{
  "arch": "swin",
  "model": "image embedding model",
  "dataset": "views of escape-time and Newton fractals",
  "train_examples": 72500,
  "image_size": 40,
  "crop_scale_min": 1,
  "horizontal_flip": true,
  "translate": 0.12,
  "rotation_deg": 5,
  "targets": ["palette"],
  "num_classes": 7,
  "embedding_dim": 128,
  "norm": "rmsnorm",
  "norm_position": "post",
  "hidden_act": "gelu",
  "head_dim": 48,
  "fused_qkv": false,
  "bias": "none",
  "qk_norm": false,
  "parallel_block": false,
  "moe": "expert_choice",
  "num_experts": 8,
  "moe_every": 1,
  "expert_mlp_ratio": 1,
  "experts_per_token": 2,
  "shared_expert": false,
  "patch_size": [2, 2],
  "depths": [2, 4, 2],
  "widths": [64, 128, 256],
  "am_softmax_margin": 0.3,
  "am_softmax_scale": 16,
  "residual_init": "none",
  "optimizer": "muon",
  "muon_scale": "original",
  "learning_rate": 0.0096,
  "momentum": 0.95,
  "nesterov": true,
  "orthogonalizer": "newton_schulz_5",
  "adamw_lr_other_params": 0.002,
  "max_grad_norm": 1.0,
  "ema_decay": 0.999,
  "max_steps": 40000,
  "batch_size": 128,
  "epochs": 70.6,
  "lr_schedule": "cosine",
  "final_lr_fraction": 0,
  "warmup_steps": 8000,
  "weight_decay": 0.02,
  "adamw_weight_decay_other_params": 0.05
}
Rows from expert 7 of block 3, named by matrix and row number. Rows with one number belong to one neuron. Each number is 128 + 32 x the weight over its row's rms, rounded and kept within 0 to 255. All counts start at 0. Numbers have three digits each. After the name is the row's rms in percent of the matrix's.
# up: expert up (model.blocks.3.mlp.up, 8x128x128), inputs 64-127
# down: expert down (model.blocks.3.mlp.down, 8x128x128, transposed), outputs 64-127
up.20 061:129154121128243174106125111108110171141133104108117154130148139234101136130164113153111126118102120102152056094177155134146173140112080111100107109083129129081142129121153091103142119127112131
down.20 059:121159114100110067189122141126125061158109153149105117103114091060111123123085136125137147149215147115103161146109162117118151184168116130091123104073138145119160105136029116139107151146105104
up.21 026:143090181113104196165146097089104125105134125120128108149159105130116170152172148133173115114122049133112184085099122147097146122140089109097138093125148138211110108092149127125204122176089179
down.21 023:125152073122115114082131104154121183128116138109150145159124172123148138100147180138149079083110165149132044152089122114173124166056099086132156179134147092088127150131103129153154112145118140
up.22 094:158115196120146123077095142120111093105098095112150157084105109082141127156163120131118068149110116159119146095108145120138165087180146138115131162147176097251122106089113162095091163076146183
down.22 080:132109065166185111177149026174145143119142110159116185090124143133179113125173116135135143137192137105148042175082128119141137128070124133172090104153122144070132171126162153121115177136133129
up.23 131:137142174106163117115122189135131148113119164140132125098138133174148118142116123137168109155164103125116162107072113145135129174045118114123076095170146139134119144107131121163149132115122095
down.23 129:127116179146101181142118117107149149141128191105144116130137141106101125142146149140131164144088155121128095089110114098133101031115084126145124025171124123109119131116156137151150118105103104
up.24 064:155133129123059166114136176149117133152122106140170124085120097073145117144149128143169110152127149143104163162074079157121103113119120124090156146114162130153123072121160153105107093167128150
down.24 068:139115027175154138123148109119174086142122159127106178151123150145080139141127144083163133171194143119146117147188136146071141123115110121185120134135147080121146161150108200138154162113118108
up.25 098:095134144126104078155091060163141164126127154113118129167135146094141109123169120140128148186168177130120169158044151164137073151051121138130080112130140121154115115144126150180196143145157105
down.25 105:117139119140171130201126210106119152130121127128119107160139165077124126135097139133083131149131122129105183114145148151140091144130097121085075026127145171127088142100172121137149116139145048
up.26 056:111129126122164145104138151091126169096114139099128187122078143188124159139169133130148143149131114140120069090184112137117198155180134135130160171098155141126099110111081092127170115140103130
down.26 056:141146201176162154184150098129124211110131111137130147128132161062184153144200144140173181081189150089110092111164117162101151170166127112121123095138113086129099127086125175134119090121162150
up.27 127:170124138123158140145110202143156100140131116151108139143109128127129128138101125094140124143091050138138150138128135139134142034160073146130130121154146174120175083111129114117118114126150126
down.27 137:103111230170122160059141103098127136121126162123131122085128103117082123112186112137156116149090083096152129106068094116155117138112120142113157065094125122070139105151152135138097118136124097
up.28 131:150124053142174116117150167135108120115142108156109164145144096126157123124077145144157131169115121127142102156110133134123143131168140137132099145081113129126116130148135165140145101168123125
down.28 132:111155151100092053135127155104128149115109159122149080066120136150106101139065128114133135169050121152145142127178122092129132086163136103136102158093121080184056193182095140132115100128117156
up.29 110:134106139127039153141129199103126127103144188107108154096114123111146142134142132130179122105131023124149113110124100155102230150151111140154144186126105133051152115145133136106104109109120115
down.29 108:151129168124163181090125009103121173134126121115135089082102101185105126118141130113154115073124122117126081170048134130116129087156107147084169105075120170122121066126186100141159061126128130
up.30 038:151149092153134140084111254079099154114086101142142098128128127137115107117158134090092117175151158128117189141107134110117121045216161090131104164133134126180133083142117129071124100096155146
down.30 041:170140053122153141155105082134133148121118156103136121133138058109127160150172169139087082148138129123099108085167117136144139148091117126141066104111127179058120108050079157126135125129119133
up.31 054:133159196137183143117137146120121124112101034112127131191121108087133126132138129129105146164211102148150134065116108134140165160116113121140129134074141123180102112089090140120242088147082148
down.31 049:075170044129045115156149173154144181096158160142131136063111127167130101137099154143140109127073136156122177177098118086137128103108118084165114110146131124176133174138115154129087113168069125
up.32 097:088100081123175194111155145165138179124154138080140113101124130061151139152096140128163121162093125126107179156027151131177157175188073148108148162145118115176125109109163116099161100178121156
down.32 100:124142104129163105179130118134168114114120164156133175151129198139166099146147142123123137119130156149145171145140114118117138176123129107166115189174111127096082206190142152123118120140154084
up.33 045:141127114116142144122099084071107142064123066127153156112121134102115134152196122118149107185093122116118133150135139152141147105186094113092168107119124141120161112070112108107239097116142134
down.33 037:111155163074141141146061157158105175132123175158145135063129132138142159118113105161118097116174161120083099201155125124134143150179147112085144226148129104167123132113105135147084134155127137
up.34 069:106102192133154094118136167053129102136133157158127120154144148125123133124117131141164097116125127134128167143116122110117164112055106128143135165120094129045113148113173125139186099124111131
down.34 075:162165108105151124072130118121112164112134117110143118154141048148108106137024091131093143150156139111123150117112120134103114036178109129136135113144095108163173133145117095131045080128144138
up.35 064:186151136125222187100148145132101112119143179115157128153156098099142088137100113130086122144203145098131080141147137128124178158125088123142153127115162144044145121121140083183131093121161144
down.35 060:099092140151117089190151167116133083097116071110137162090107163122142142124132094131048080179110160139125147100143115137158124040124132111120125182156112111133119166149094121105098164120106085
up.36 161:087139143121141146130102227166122108135120104135088149148106114112117120135119119140070127198133177120125155113106143170126138214120121136139130060105139126128097117105118130133135189130117093
down.36 176:108137123145036137111110152095135115129110132103128156123147158183151117118142145106105108088143147134142213105127151147094093202151130138152188190153126107126136165161103121133189111122122120
up.37 033:081102154101147123105078123087133099127117186110122129099133163163108131126145109159149060150097030133128064080065131140143103019148147109114129100136153108141142115091117121091208123153127114
down.37 032:133205118115122092077114104140113184140091164163125133208109098015069129136144154120110134119156157127127160153125142161122126185124113127119189169123149095172121123109106136165135141135121091
up.38 060:184155161126166155124109147141124091105140122086080159144103111122165119130084118106098112141162148158128160080150172155118215115123138142153099184131157154252102115153121129135208138080128127
down.38 056:118131128124134154085113036129124185091122112124150124199126142194116106139114170149155129109201133127147128155127141109129155086086090122109103098058138128072139161098138107132089126154113138
up.39 091:115094108113169133129093198105122105085130123136116161181086135158128153132149114179184139191119153136140117126072129175118070170231135121108163058106127090123085117142125147122142132126142079
down.39 102:135143152121121070089134134091129138121114129143138162141099090095162139133127134130168145129080159128133155110150127156127101086129116128099131092073118119177135120125071119148102106183143141
up.40 117:105135171114108119129139196152113135139121076137138117147152126118130101125120105165111140115143170112129058107053139138146132161067109125134092113122127103082094174105122110112168148128116114
down.40 121:145110063086098083075114192134104136103143132135154149180146164149121088153045084125082128178129110137123153148143134147079169054161122128141118173176111119172138171161083122119116133113150129
up.41 118:154138244117135142133107196157130130129155120140095152121095110089131131124155118100173148117170057132138032141080091157132120161120103145119106165132139129162140114159148161146137095133155103
down.41 115:101160160142117163113130058174139149139126169142133139154153154179104095124143155158156150135083188105138134106112111096137130086090119132156142044164107104106127186165202169131103109135082132
up.42 025:106139133121162139128164124154114129154108157118143120171185093090111146131180142137130172154110091145124172098118136135168174175066111109146122077127148141141091094128125116128123127164116142
down.42 023:091119050133123149103101143131107110114146138125122150035129171058121139165119122105133129141125148140082084193158134157150165092110102110111101142100160106080104175135195164124116129151122115
up.43 065:129145149112124205110111171088100141125123137088135135164131117204102112134154122117134122164111135144147162091075131132134213094145123111125138112112143122098121099091110091088154107137079095
down.43 078:124148087112099107044140084130098142132124121142127098105149151096098127135104128135096119141162163153094097126135132110141129071144138108079091114197116098148119124125089125127039127103114119
up.44 104:165114199140122071107144203137120099091140102164137143154145122000136129135227128128163147106138095118140137134143119146124128145145077132161135113113130153107160106123145125152155109169154091
down.44 101:148105107131103144127109119135129137114131193128118120192133134213173135135168126141109114120129116122109097157156139147131140030164130129082077232120111141195153130143189139109024155120144125
up.45 058:136117086099055127117139087113101082079144092090162105154124164054119137144121121176162066148155067153114151113210103150121154090107145101127093146145196135091155091155085179145135144103145130
down.45 057:100112135152238127031129092083109190109127076108136096111101066079140139132152129123145079127157132137124113141057109083147123166169147155124173198143129085156122136139116150140139136132083135
up.46 109:119145138111151077136125117139123149094140068117128148093128116068124121136123118162164111128129090120137144102087101157132137219087128145136148126119141120121108187107130104127223139126121149
down.46 090:175115039089116108176146191116131113143116134136121160138132144197140090146148100117106137132141181126100155144158144142077106145142137120166142183166103147169081135152076095113092145134150135
up.47 100:191153198144107094126146171147109161139141172168132125150165112040115134127134125126122122101159101124125032159146132120131180123074105123142100143121150122103121117095139097161174108155126158
down.47 090:112175134099162135123124113199118140104142158104115149080105129155130119145087109110159124110094152132122134175123147142098148000109138114109065181108132143120155159168069131115128128130116140
up.48 101:107145210100121131145150103086102113124116080106139157127138135093131137119205120135079121141129133120131106141060109140125164137104140103143146146128108141141121078136123115109102117123141160
down.48 106:118144095159177103158142096103139124142131121085133115143108119162146165082135133128124113093120153142109126164174154141196097144137144116101046137093143158103131110120091083141075171155146113
up.49 131:133175137154148140133127146165093093127171168139120130142126132079115140136146119133120098133133083117120157067164129164136195023130117134141161060091136110130124120089148129102049156109127109
down.49 117:125122123091099173123132083134120176115133121116125083131129106104130110131126153142127075161156143138134125125089126123130139111126103124104184186111128111183137100117085123148074052133150164
up.50 123:137135146177210131146130163115160101184117172142126131174133117078141137105122121120173163096105130103136068127183119132130109180129126137136157064103126136019137101172148125185111097174137105
down.50 136:154111156106179080163104157075112192117111047102133087135110141133158151117155117117120114092100123142100102186136131126120140066154120127131100119137117153220129122120221115134203098113139109
up.51 070:081105153128085110103120120100080109083128130117167102143094119176116140134210123149147090192141126124124173121135108110121107094104161118107114153116155136071162095124113146187132107124127102
down.51 071:098124117142187098125115053129137190118125120138112088201098095096142138112149121126098090145162088156138052124115143117144133209147133157104157091144147095130115122097126168170099126157134124
up.52 104:112102164122136094139114148094143092108134153135142153128110147075149136123200121170192116176102110160125225118096091171125043090153108139131119115119128105105147104112093146108179156137150069
down.52 089:167137142113126130063111043171121183129131196136129133175100107081146129152070137125133143119134160086119173107096128160116123155157127140149163075144128084163126090132092126159124099147152157
up.53 170:083131124145087140134131000068142141085115089090126127169140152194116119106155116165138149180052105143150090085077124154133095154184084124120165093104122112113120128153143104129145155154151058
down.53 156:108138076163108105117121159120150091152122138158129108192144135140136157107117137127127134129122159101121173134133129084154116239170110142126149107108122121091175108079106149146130113151135126
up.54 149:106126185116027105118143177141110172139126144071121106090129141116163135139168134141174144134139091135126047157145103144137093149136109134120078159126158143172074118185118118134143113163114130
down.54 144:118167083128191128183139054124144122123123200147123164126126153127145167123203157136139169057127157109111130161162132119139112097068128138114150082120126161080102142131052146129134130190164142
up.55 041:104160137126162151095118160095131155122133170116125143141098095109103119136137151107140120165105078117164079117055113114130160071108085118132111090119111108103090109125149113143196134132091139
down.55 042:089133112099070131130116107182102114121128171165095161133133185123172142139076159126126151146136182144108109156196156149159106141202127082096094183157160102171099140113055144095126119147137131
up.56 082:071163108101150186156148149142134118149153166117124097111141132051105142117110131104136138154111106124135149071110151175154191061126090133157130055108144137030146160118131076115099147186145094
down.56 103:125119114121134153038119105156083111121152106113107110069095109065078130143109135125153090092151115169121101164101142125132170015168124125124137136141160109156182142111139124107134129099097140
up.57 040:162152172134099112103175082121094161124113147093138142156123132053142148111169136131144120089109071121113109108096093124139166135109099147128171092095105159159109096125110135143183102152124148
down.57 045:110151047143176115114131130132151159110144137139099131079115153213152182125155141124114094149152188115114128173144126132133125103200147103118062196138115141115154128102077118120060135142109138
up.58 043:109125132110165110120174193156104162141113173159147124128137147107127134108145147134132147116124165124133116132212078130145159190069109123129127095092132152113177088126154107162171101154127110
down.58 041:120154144089098133162121175138122139072113149119127087128097178131108154134087150153155135133120097124112175089090115122158089029089082098102056160131146160109067140123154085145041137106132094
up.59 136:134159163121155081105107164151083092101139081084121130168113146151141128135148126142161095136121160148127143099091137169125114076086141113115122152132140120155119118114117131116162132117124094
down.59 139:115146084097172124068143078106128211123118134122142096212130063164139112143088102149113124150162140092138130121170122122121110114117107116136155168123132124164137164145123114134083072147100123
up.60 119:127155094111157148185117129120131084121107012115104138101133139175161106120111134124135106135140107134130173103116113135118150079134153114128125105120125155122118119145153127152110137116124100
down.60 118:164170162117183095144151104156103155146127097091126085091161122016148105126105123114113124150149137124112130146143119102129136142155152106154102151147135151238082103125115151144170094153135139
up.61 076:130133135117090075125104098181098174057122074114157134133111132124111103144121116151124130170162118083136198134102096158115151160130120119118129140132140148064141138094175168143130133115125104
down.61 070:137146098151141124121130158115150152174144090095135153088124122129156114132036129113137146150105106142122156061119131143145141177132132131169146178198150094121107116146121120148227187123123171
up.62 064:072129037120048138101121035119125136111146114092135107132138116133063118132130141136111123170106116119137118140078142120130224183152134128107179190134111157154122107127093107093122102160127161
down.62 064:077123114106159166103138116100107121105126142143140157104118194181155140119186143157141158134122153124116131115131128103141114198141148133072084160137102121058132135132078144155183151133103144
up.63 115:123117110134135101112155135163111116103136182167140152120167115053142134134124137138187100135152085131139141171129119164134148135157115101134172138109123098124171107080130132116183116153124090
down.63 148:184094097106083095056130132153097126110152092123126126133125100138177109151134096122114120105127115121127167123144149156144140050130162127116114114112115114204106171180150103095078140118131144
up.64 027:174108149160108143111153146123123175176138188143137119132135144114174131120137141137143161174110155111124185132205121152148148184112114125132103099067094133072067085128102137141136104165087136
down.64 026:079051110093144163103143135137115075098131071144097155134128151098152143141099105143108110143122109084127114119141081126140118130135102155171142164184172146143114194116130177123152107090087115
up.65 082:144131099125062161148137159036139083149140045147137105145145139163116123130137120111096146117150091142134109136129174118126220158128193113155171076154154124049116087134100075132084126130122155
down.65 087:118088118131152157125143214108139127110133050132148182181113101112131120103128084114122150076063121119142000085083112099116161101104149119120202094137129100097122122175096147117142132131092155
up.66 161:122099097104095141121102210123108123119127038131107136128111124159148109138139113126152123179148127127132158139040142119147055122202151130112114040130144090116122120126106159107043158105124129
down.66 182:184125201126098124086125164069123101122138190131141122098117113137053123121060129114140131173068154151140154084183130112148098112156150117092132067116141122160121109132131114138108122110125142
up.67 121:084125062135221120140123210178114140156126111135157110105146144075117111125135125121109141108139134127102129132152155115142169183127154104089153096136149098083097161125109095146155124153133098
down.67 103:139145190089113176160128153169132093151152137139118127153161195064136128129146121139127137137146145110128091070078124130122135077137146130132113049151071145166075120161149107105088132109117127
up.68 089:133147124113102140124145093140088162082168017099154147177111113088174143141171121143093092115147059104098130132024115171140129157139132115112132121126149140096152123114112137149169099118133165
down.68 117:060150118122168104148120161114147138140124128144117158052123158197097137126142121135125104136133155141126149137044127166123138183112159139118141144178119128111146138129048163121089180140109111
up.69 059:068128088127148105123156150197103132091117123161101123136133127120138130112122147170159181136066124124123113157087123144121150169061159144114145080172126127106081162169176098143063129128143121
down.69 054:113119126107076114141145177159126119112148119121156049165156129115127082165116090119136163168136149120101103091113135140127124090090151087079071072131138106152141120124119132116086151091171099
up.70 033:056088172115104159156130094163101137138142146077164108131134126107137120142113139106167130158113148106120124073034110148123201111093161143117110133140112134147122145129090109120161096178148163
down.70 035:093091061109164150050117132122104130114106098170128143108149173163095130123148117096063119149136201087106090137109104122143112150131110127101064138162097130143136135121126146116101157105088121
up.71 064:137148167124187134081116078052121084106143172153102156150124125134113161133143127100101109151158112126139106118143125119125148112158111135096166154104093137166152123153166137126176126086135120
down.71 067:170147157131148117093132075109097130130129105110152100118128055134099144120083112128119108179165123135133043156218128149163145097147093139112121142106122134096162150078114123126089126128110135
up.72 023:105117130143140115149139143150115131121121129138124134072129119082126112117138113150053120071170133164112084081134118097099139164169092141190137097090121165089190153146176080152135081144143125
down.72 017:179119194147156109124107213127167107087114099114122126160080161155103163095188161119138117160086125115097105168052135158125102085196164091120153150124124108144110065143120069156134103112087080
up.73 081:138155162152157149081158164127120125136124095163123155174144131112171151130146128143146164150170120113161180161113097167120085190103125137118115110141100121164117123139173136142151077153156090
down.73 095:086090112075195128229102142105123088144093139103123112133127197108130120111154145136110072101116180144107192098133130097158112113085132125127096117182134120113097188109075121121150152086077099
up.74 101:192118133106124082167101154086134105119111120112106135064089131163179143140146128120180075106153080139116155103153132132135097114159106120112149187104169119181144103105118144126074140091117090
down.74 099:098122156127191145152132070145137174112114111120130135134100125161174097132126112145123115127178141128154132074037091119132108096101124109133140087134123080110118156107184157170090137122043143
up.75 128:138139169135053154164122199162134106136114085104137145142138139139148150127153129132076151125141151130150109109206126162137173156175114124129095083094123122123115145086178123134062186157121128
down.75 144:188169224133146141125125163124135139138134181143144128109121097103142112144124125122104164111093109105143173097220123119127121102136131133133172085149128151141133142137166128122116097131122157
up.76 059:095143187130173120124171163116158055141122023152123115112131144093163120127185129151123133133177149180125137100175148121147150090047114111109139191117158117136103095132067122164130085137105061
down.76 071:129133152164063115151107122168107179097116147089141086081133111081120105143117128141122104137141104101131112158068125126126114101160111132139123049150152096171134169122225142131053130147106121
up.77 072:143143128143171136148139192150129164159078092111118100128151104106114119116116146114124154154178125152106115108146101151125135144119090118127109112097175114146084108131112110162098120137101095
down.77 065:104153134090107174150118144112146128116124189131147129138143188104117086131187153102127154158101110122135092107177135114104142083121083108159177067119127158033105157155170122159156155142157169
up.78 039:102139083133193177087119162117144106161094196123131097093151144108105159130149131115124150182146085147115170135108118117159129094139148106096063103130149121173135086147163113126098109152100110
down.78 039:156156115134161150142099050094139108153091126125123171142128068063134133112144158109151136089157137125151071106178127102149111171089125130125072091061148126050088116117165154109170160156110142
up.79 156:081122115116140069119117158172120102123110057142095151108113109011135117124143132140136145134107144156153126148141122164115177191133094120161176168127151128093121126098110127131225103143115107
down.79 154:144144157127138121171157113128155128136122192127117189102142184148149100140186083133111164107131141106135176112126136107112101076125148116110124109135102159211069171186167130125131125153131102
up.80 067:136122163129000139198157038086157106119120111132110128087149139086157130115162142177110129104080125152103080069185078133135171135112119139155137111120129137137111153149125091153079161133136127
down.80 057:088180112110145143059141156130114157117111055100119135146145117121139153130082157140153172118141131145110041145031096119130152143168131127120078123076129172091092085137156116141134096149099140
up.81 048:139165160121127153149101158192144170144141135120130131128098137181137132150149126087149105163136161146112120109224138101137122090073140123094063103112173158159087146094124106141185135184112128
down.81 046:111119131148182186111146108131111132137129159104152102136154128068113099135142145128123121090136130142126167107127148146138137232105107117155192091153155119048143121107178142128177176111141113
up.82 036:098137130125110094128124000138120104143109101146120133112120134162125119112141120116108132111066123142132062122098102138147124095103119129144128188092144125194116159115104135126190126138117132
down.82 041:181193108134079116165135127143153126127116130134145166212143148085164109151100184124139155133157120141105170139169143147116137234124118120168135147134144097077091129079138123132139179149124131
up.83 086:135141088137132169116137152123131085165117148119132141115120119172140131135222129101076125113133118136132161080195139113158094064088161123144147068135167124076057072104129115113161112112098093
down.83 084:095185196150155155157130162119149154128123181123139120178140135091154106134051200137173165122171126124115145135167125150136112168177084133201146153140166092133160154111076159118098153130099129
up.84 124:166136105119141126145094185097090113137147120110122148106126115070153117146169127107154113127116133136092191166165134153143187065213133138125109127144144134181116085110085145089136142119161169
down.84 117:131124108094124135058120044140128155105121132110115139187112132196145130112202105136102134112097118083118084184149140140092127152029141137170156145117111125144089145112194127128110143120157110
up.85 081:170131149101129139114152162116099125121142094118149146076144131062148122146172115150102123112153081098114091123164144126149140101042145100123164155138139141030129139138102094137184090107120113
down.85 070:055112111144103177129101222155138093124130181112138134063153159143079130134150129143074081144150123127128137111064097138149145085133119148160137096161147130157153128110163152121044205108089108
up.86 088:080115054121215101104127115157108150098172122095090144188125128094128130137127117118115115158106069128105106125120150117161213179135122129140088167133142131072099127136111117150169119171103140
down.86 084:081117142112123153110156165123098165126132127150121126070128188138136143126152145117116111112153145087108118173186111098111129147158174113128140196136099103099116149174128156119079166132102101
up.87 039:167167127141206114150104169193096143095146180125164102176115095095105105157192134130193164144114155074120078132172157153125118134144123124128114093127146109074144116115128159167088075127092121
down.87 035:097092211127118151130130164145110083080132098130136157124121145122142161119119091172116125159109089124151135070124076174143146114092131111126100165122136123133192124134112115116126154120119099
up.88 116:120129122116203084098131163160102141148148110129129122106134151076127128133086122128184123110085161132142159133165140125109197173133127143140122161128072105101105184159131144094163144117149191
down.88 117:090124139070165154033141140150110120122144124127154129087127151157079112126161111124098109125130131147129133115123137126119133106031165122097102105151114156088111124154074102104082130091099115
up.89 173:189124146149042147136151209098113110102162098121153129098166096152167112140136129122172133118115072142112152161131108177145111117192132127152128153116153132073217123132087136084150146156162139
down.89 178:090138075119196171145105000131117188152112193140128130131126141125078121135156136123135090111108138133113082090073117095144149060088134135097125028134120111074140142106132129137120098123080119
up.90 072:131128105117111121090115075120101056119152104093077162090087142112128158145157111131125133136068086138112160126178140146120122119157110140084089148166150136104111097137095159102222110104119132
down.90 063:094117106135197103157130080077156179116122197117134104163087134157112143132174140137098143168157166099112070141157094077112096180159128138107123160136088162105153157150108128136098120116094122
up.91 128:129107133125165158171109109107133127110121176088143117095099134152149147144144120102122118148199073151114161127129157162136130106239130121098120186131173108121184114095065117111167113100161138
down.91 148:127155121114147120203132142139118180101105062117143145134140161136114121120150095151150121147106119116142147086107112162098123116105108110146090034138097121097112149134160117138096149101069128
up.92 154:190143094141071107152137187163142112129118115130139108048134113099117126134128124139154158129102110180125075140107117125144160199183105138114174163130162123131125107151179106126099137154133113
down.92 160:157145141103101133113130115128131143117126148122130138255133131172136136132123119126108138141084146130114063121081123133131103129180104121117104064141117111165138124147147114128172148149133136
up.93 087:091125118136146127114131111151108198133128120116128125128130151176126136121174126136114148139044136097154187115091115111138226138074070149117109156133102135139095157128173138151147130129090112
down.93 074:095121077125144144130140069101127115132127161126103130168171141158136118131078119134121148126102154085108119167102116138105127119089128114166105138113157127113087119107230127107133124132137101
up.94 046:018109074134220170147154143075124109142094140133140127173174128076095134113152123125102140139156168123120132132119141135135188131117132109143114157140106133162107086190101122163121104169138111
down.94 040:112110150143126093136115095162091145115152100175124147109130165147142168140183142146155115118140151112112047123138111137153144086194127150108088118141083170156130097140115115116079156131097124
up.95 178:094091106126206137121134248157126121109129178109108146143116115064136145121104129153094120127110132103130008126107130125118172131142120122135137127141108125166129133141130117159055085135099161
down.95 168:122168112132099160097128160117152120102128152157153166115117131155055119131064116136115100179105141129136189101126120163089154075181127108130096112123102086107153133160121101128168168125157127
up.96 071:195137078131062163140113199113102097128143051130134122135116090139112112146130129110106129144099163144114217094111153111139108020132155148138158148143146119123112111121096131083118120116148110
down.96 080:120123092157201162078134176157121115122121167142133093093140091126084142159112140127143139137155120120116073133176117125109151099142103120151128080153132133091158115092028162126126084117114141
up.97 181:122110106138147083180148229137154121105134184150136101137156148134143140122106132122092151128160104140110041180178143130125182161141112110120121190129133159049178118155118086158063112160147158
down.97 176:131142217138128170203119144116131124112133109111122136229153130147111155139182137115104148128132135122152154099111143140121131052192131132136105095127127183161169126106174121118188119111135120
up.98 154:115153123138122150088124075126119128091141191117139169108112099162130122120163126109138163123189131105152203150103142158123152087145098142167211186115125131073144129106086120152255106130165140
down.98 153:105110148103159144186114137113127163131103097114130123128131144081100105110121121131106153166086166143140141091154117095130139110176085141120112064175123131108125139150170100144079152123121117
up.99 111:137122113126062141107128210161125156125138169122141082182136125100102122122106129127113142144116155147132112101236149163149081103161091126098103048102143113143093136085151096122177127160143133
down.99 141:156159153161123165064136153170133121109141171167137182163113098085109123133124145129184140124149147126129107140197146166091133064146165112107156085131132107141135151173121163137130120156124122
up.100 051:089132159094178147160141167124115148096137106123126107143130102118141143130158124156130065144126143124116160090066134156144167093149136115110136175187115154135113117133096124099150104130145101
down.100 049:092109087141138159005123084143114137088126082136139115134117160148115149131075174139099085182097196122165067130124112113139113084115117123118086183169128098184123157105140146135105150133076139
up.101 038:131106160131075077117111186151146166127146043182122163081138134054185140138162134131124142076110116127145116191062132130134139128165077127138213090114115126123138114085178155083143117134161129
down.101 039:165108121093183096163150168058134113149098207059109130074124135182122116118110109153153157172119150121095200130140101133100116080114136122131100177147128164197068160184109120156081144134112097
up.102 058:064146142104090172116122095097125151124107136134128105124106152154148123130096130163108123109136058103134088140161105107123161139135133118112159102129109131131104125178108112157090104132124116
down.102 051:116106152130138181123079134154115179130096058097130117169097111085121127158119169122145102115092171148120063118108135107121105148202152113120096184060133077112085117126226103137126100101088161
up.103 062:122103037132093163126132113144112158120142121105157115146118127130087123137153123138124105147060090140161105091111139082154236148063133140107097152139126125077122117158143134137120103139128143
down.103 063:089127145100142121086127110087089070145131136124127092085145132097180132106119150136130122107114116137103096139049117072175131113127114144136092089124138128160128081160121129129156141155095129
up.104 117:106134142117127110154145103103123118156116033120146115128165131161094110111148132155150154117089161154126070044120133129149132104124149134105141097131125129130097165163108100121112131162128107
down.104 125:151138116122178091096130136158119154103144161105117106149104130172121159140106135116121118115155129142097169133147134135127148115163126107111057070078096138121140153152093111138092120120070123
up.105 186:079121205127065153122139121156133133094142106128112143110133141156149130134181114170161139185111120109129128104075107146112123130117151124123095195124093133179101205169142122157165145135118111
down.105 181:091148095131172159132133103115136148120128122097106141196145131139121113130145157146110106146118136148114115102005114108152139081157111111115121103138136153142100098083101122137139123146128141
up.106 104:083134158111114148136118106097114121084094149102136148100133125195106145140172136141121118138080140149147108050193133123118137010144148126150166102109146103102154211121125098105153141145116186
down.106 114:106159190163202139120149184136121170132133142138125133168142139104107150139133148151158136095140154094126167145194123127133131132133148111201121156140129111229120118106066159145127101143127126
up.107 014:129116085106155155088117169096137108137123132131128109068111124150135135140150128158136102190087092155145148123153095125177088034146124145131129099123166119221136080163079122110121123086133135
down.107 016:125181100201152160166134098119128118134094201139114120153139113058123121126067165103160150141164145162110079124167129146132133175121111131174156147166180079016083147092132159144131152160144137
up.108 171:154140246134073093123123193108113111133121183130137127149147140096151135132071132129175119103162109113152093123147080131117148087113125118131069150108121135166173106144136147177180124119106122
down.108 152:135097128107158113083147106141116093093149090136096115101130112123147160125146136159147131157110104126133150104059103132113153007153097143121152174103097175183176110095106125116120107131120113
up.109 080:142133076118111167094142153139106139147100132122137135090145116238098141124112126113119163173154149144120154123183109111130117075114140109133136144078123116093107135152102088101043139100090092
down.109 082:157132125181183192181113103103139080146099105106156082136144092043111140108181129104118142126185145107142127133203153171088183116086109146169153076105116115107130093076175160120149099117118123
up.110 043:080149121136113098115143000142113139125159117137150149142126119041149096097183124125106144103110119124106107106082099142141147144116132136157092116146121133146089143168129129131194155138131106
down.110 045:057151090127137135120138146135166131110126088139132203164102166194161135143145176147166142104132145151135105206140126125126106228205168109108110158131119121103086108069114112129097147151070138
up.111 128:119158154150057097173149187086122132116147138136132143088123119078141131132092129141161127118157122133119127167147140163139130171108104121139153144117163136025122129118113110130157115168122148
down.111 133:166143084108171151139162088137144183164100118151125151152133120152176107135175102116110168125182161117106189138111111133136114078192132126126131075133111141230135115151150130118121138153126086
up.112 017:114150153119131113154148182104118138153132097205181137109167088022094127148142156125109168112164182134128124124162151140137173207126131120157162088127106165097076128062132123128126102168146134
down.112 019:112101134090152067104095160140107082134145129093124125142127151111144130151111078128122133113152137125089102132118113111128145019195170120134058171110138173146084176177112108100076145097147098
up.113 046:134120070119040111137122185118113086060104090103135159100115142181187139137152114152138134128141128148123129134092134147153039023167181128114151150145148127134101101115173109108064115102136100
down.113 051:114125106146186113093135115096137102161096149129132089171122087084080116141138113157120129198150129140105106130207112103137130164124145101090127046096108151051088105098078136141091136118069150